From a checkpoint of a small multi-label image tagger: width 320.
Rows from block 8 of a small multi-label image tagger, named by matrix and row number. Rows with one number belong to one neuron. Each number is 500 + 25 x the weight over its row's rms, rounded and kept within 0 to 999. All counts start at 0. Numbers have three digits each.
Before each neuron's rows are labels from the 100 images, of 14976, where the neuron reaches its highest value: "strongest on" is what is common among them; "colour at peak" is the nearest of a few named colours to the mean colour under the peak. Only what is clearly more common there than usual is listed. The data: simulated telescope pictures of galaxies. In brackets: how many of the 100.
# fc1: MLP up (model.blocks.8.mlp.fc1.weight, 640x320), inputs 160-319
# fc2: MLP down (model.blocks.8.mlp.fc2.weight, 320x640, transposed), outputs 160-319

strongest on: lensed arc (98); bright star with spikes (74)
colour at peak: grey (94)
fc1.342:429527494494532502479510510514461526561518501497412499513507512498471465517497514486481461509521499517461519517546470535511514456508479481478514511479493500485460513514458524441503505493483515452498524515509503475480499505497503503482459488514472494475536479524504523508538484506508528506470516500503533502507495544503530522517507494474496458522489499536488492477516538545479540543483479480526536544490492477520478502537538481484519535488511477451515503506550552541527489526535524
fc2.342:545501489500528506526476515503531486471465531473562491527516504528466486500501494526527454485480482528483500499454449507535518541465495477499499497512451498520521525494510505475493541495502491494491546551470540495522492505484513469499502457477487533467471528478500472535490500510504502481476482517514499478530515502526559510540516475498517487483506493546536538514446438484506504531491512531491486448485520512469488492492541457488428523467505485504505539503439486515502528488504482

strongest on: bright star with spikes (72); round elliptical (62)
colour at peak: grey (68)
fc1.541:506487454502506503484522500483521501484512560487525453514488515496480456501499492524534482531500518513500517519491486470499514501516471474518506470478512507494553508512487477516484472548541451523508517501450494484530514463483490468489547478484506520545485496502506519495510496506528556490487545474498475475529522513519517543532458506529536493511522495492502505500485444475480500483489511490533531491497476525548520499486533499492523536477519480514544479502544472496525493471538482
fc2.541:472490538483516469517480485506508500533477486466509508448538492527576526497489552517537530517510525515477485508502481550510528515485518531514491488507455479503495544538465485475468480504466475458505504455502493470521496521519475507521501489483457472482519524518516502503458480475504556570454507477487511475500474493462501477517494446516502497514526497479506508515553518499496515484513506516483517554493490535501512486451528557500510479552510538502488499495520483514457460504530449

strongest on: bright star with spikes (67); edge-on disc (46); barred spiral (38)
colour at peak: grey (89)
fc1.552:502532507437473512494486537505542477508478521488502502477476498491451532492524483520501509490475470473465531518463519487488505515511492505509505490506543513518516513477495478524521466525515509484477497505508487465470509530526505514485507498503494457520528499543479538529463486531488532489459520525479514506503453537472493535488536508485546548521468496487491476494527489526475536502512462524455527561491484463496458527515513544494507496515511483473485522506511511540483522483531486
fc2.552:493501498500510485489511471523545546465485506472502486468488534516472527496486543487464521495495540495541488484517514508488471504465489496461479533506489474506527519508516499456469482475478489567511512528531459500491521521526538498482581476534498486472472508509484492516458512474519542479515522501508527520490516497496520502524483469507520510500474532513503476537533523532509472474522572476531529451460508512460540486482480486530499465503531514495537468479483501510503479555465497

strongest on: bright star with spikes (57); two-armed spiral (52); lensed arc (26)
colour at peak: grey (69)
fc1.128:526480490531516468523489459467480515519486497500483524477494488477500498501486530477517478524495477478479522505527535479515533485501524537523495458490550495441431514486484502509519481562491529502523501466493532513550473522485536508477495527483538473452515549487482500523477529490481504539470512496470454513523530529493475474490472489537514459465512479505512499523478473522433493454499560490509513509512509515538501472531543542514585476527484502487525509511511521461530476542506533
fc2.128:468511511472452523477535509482519483481466476532507509491477487531530500508500454544515466464471551530514510503493507484517499454473499510523533478497501498564506538506494496526503483525508497513491533466551465500499513499483449517461485503488485499487501523504527508515477542478457511505485530466537489488508502546496502491493489477490545489495553548523486517483545463456512519533516491514470496505504463476467448489516525505499474515524480489491486506489505495486488487487429457

strongest on: bright star with spikes (75); many-armed spiral (58); winding: anticlockwise outward (32); star cluster (25)
colour at peak: grey (50)
fc1.330:507492509539492469471469458509468510511500483527454476538462509469512470497504504500508455481491503449461496483460516488482476535492481494496461504514504482452520555485540518489504496457495460469517488505480476466504513521522518507504519505543488494525526500489495502517486508522513463511508482476500523458516489507495526515468476514457505530459495482517512472478500486488503483469512454540486513516523502472540472484510516487508517522516518500513484464522527513508476518491494492
fc2.330:541486497489508524527490479487512543538499478475543469513553542476527517516519479536510561497518514471489514475498525532523453504517500537497493504505499520504486492503543515499461490532501514518477513439483524505488508510496527498490472536475527539506531449481512493509534499496460509486450490512502530487542499481496500460535497505525568507535462486475509464493512438507490475476496467486507496485516494477510539517526509467527450494528507499489514509478534472501490500544504509

strongest on: lensed arc (84); many stars (73); small (49)
colour at peak: brown (78)
fc1.343:476518495519499497484528479491474505474511519480491536457501493500515512512516455483494513511524517490567489508504508478530520502544533528492447487533471505515509513497484498495486496475469561493484519460483479492488542511516471500478469477489501491512512539484516487495501476508515539472483515466484484467496490551507515489513508505497518483484487500474540474454524499539515475528482525532502509524474513482530464432510528460480496511478477490476539532511504523458493492493499506
fc2.343:479518489498523448516499478471518496461492491520522513486468468508511492517524537475459504508511476498450480425523483463465488544451501537516530481499462506520533486494507507494485510495527487476470531502513507499503480479483529566522454436512504478494484478493516454508466522489500479533496524501541543530511511562475506465479504492490537482529539510500466489504467532491508479447486473483463521529532503450522492488442511498480512496522495526526439518537523456500497481510497477

strongest on: bright star with spikes (96); edge-on disc (45)
colour at peak: grey (81)
fc1.237:475528486517499509492505565457518489558510485498517509480517552507497511493495531502516459529473495457503537470502464520508459528484499470479511490518515512463497538505523475511532496476490492494531467473503506490534505479500490486495528476490510448522524530454478493520508502509513477494449554497506522495505508550519514484518514454473490554488459499489495453522489507497504519522482497476500518508474488474460484506512489500516520514485519496512448521481505506513517540459510467
fc2.237:497488503532470494472504461503512524472493475480512490454513490515477523485470486460509522515494515477468477491479501472545487496474490504504493489473533504516475487486487508455530470543472459449476553509455463468488509499527504456548502482509482494482486553560499508517486508508482507482461501501515501479499506498493521455545508497479528522488506514499505503465551534505491512507488523533547485511530499494484503458558511505520519519515525489503512510476521480482486463489478519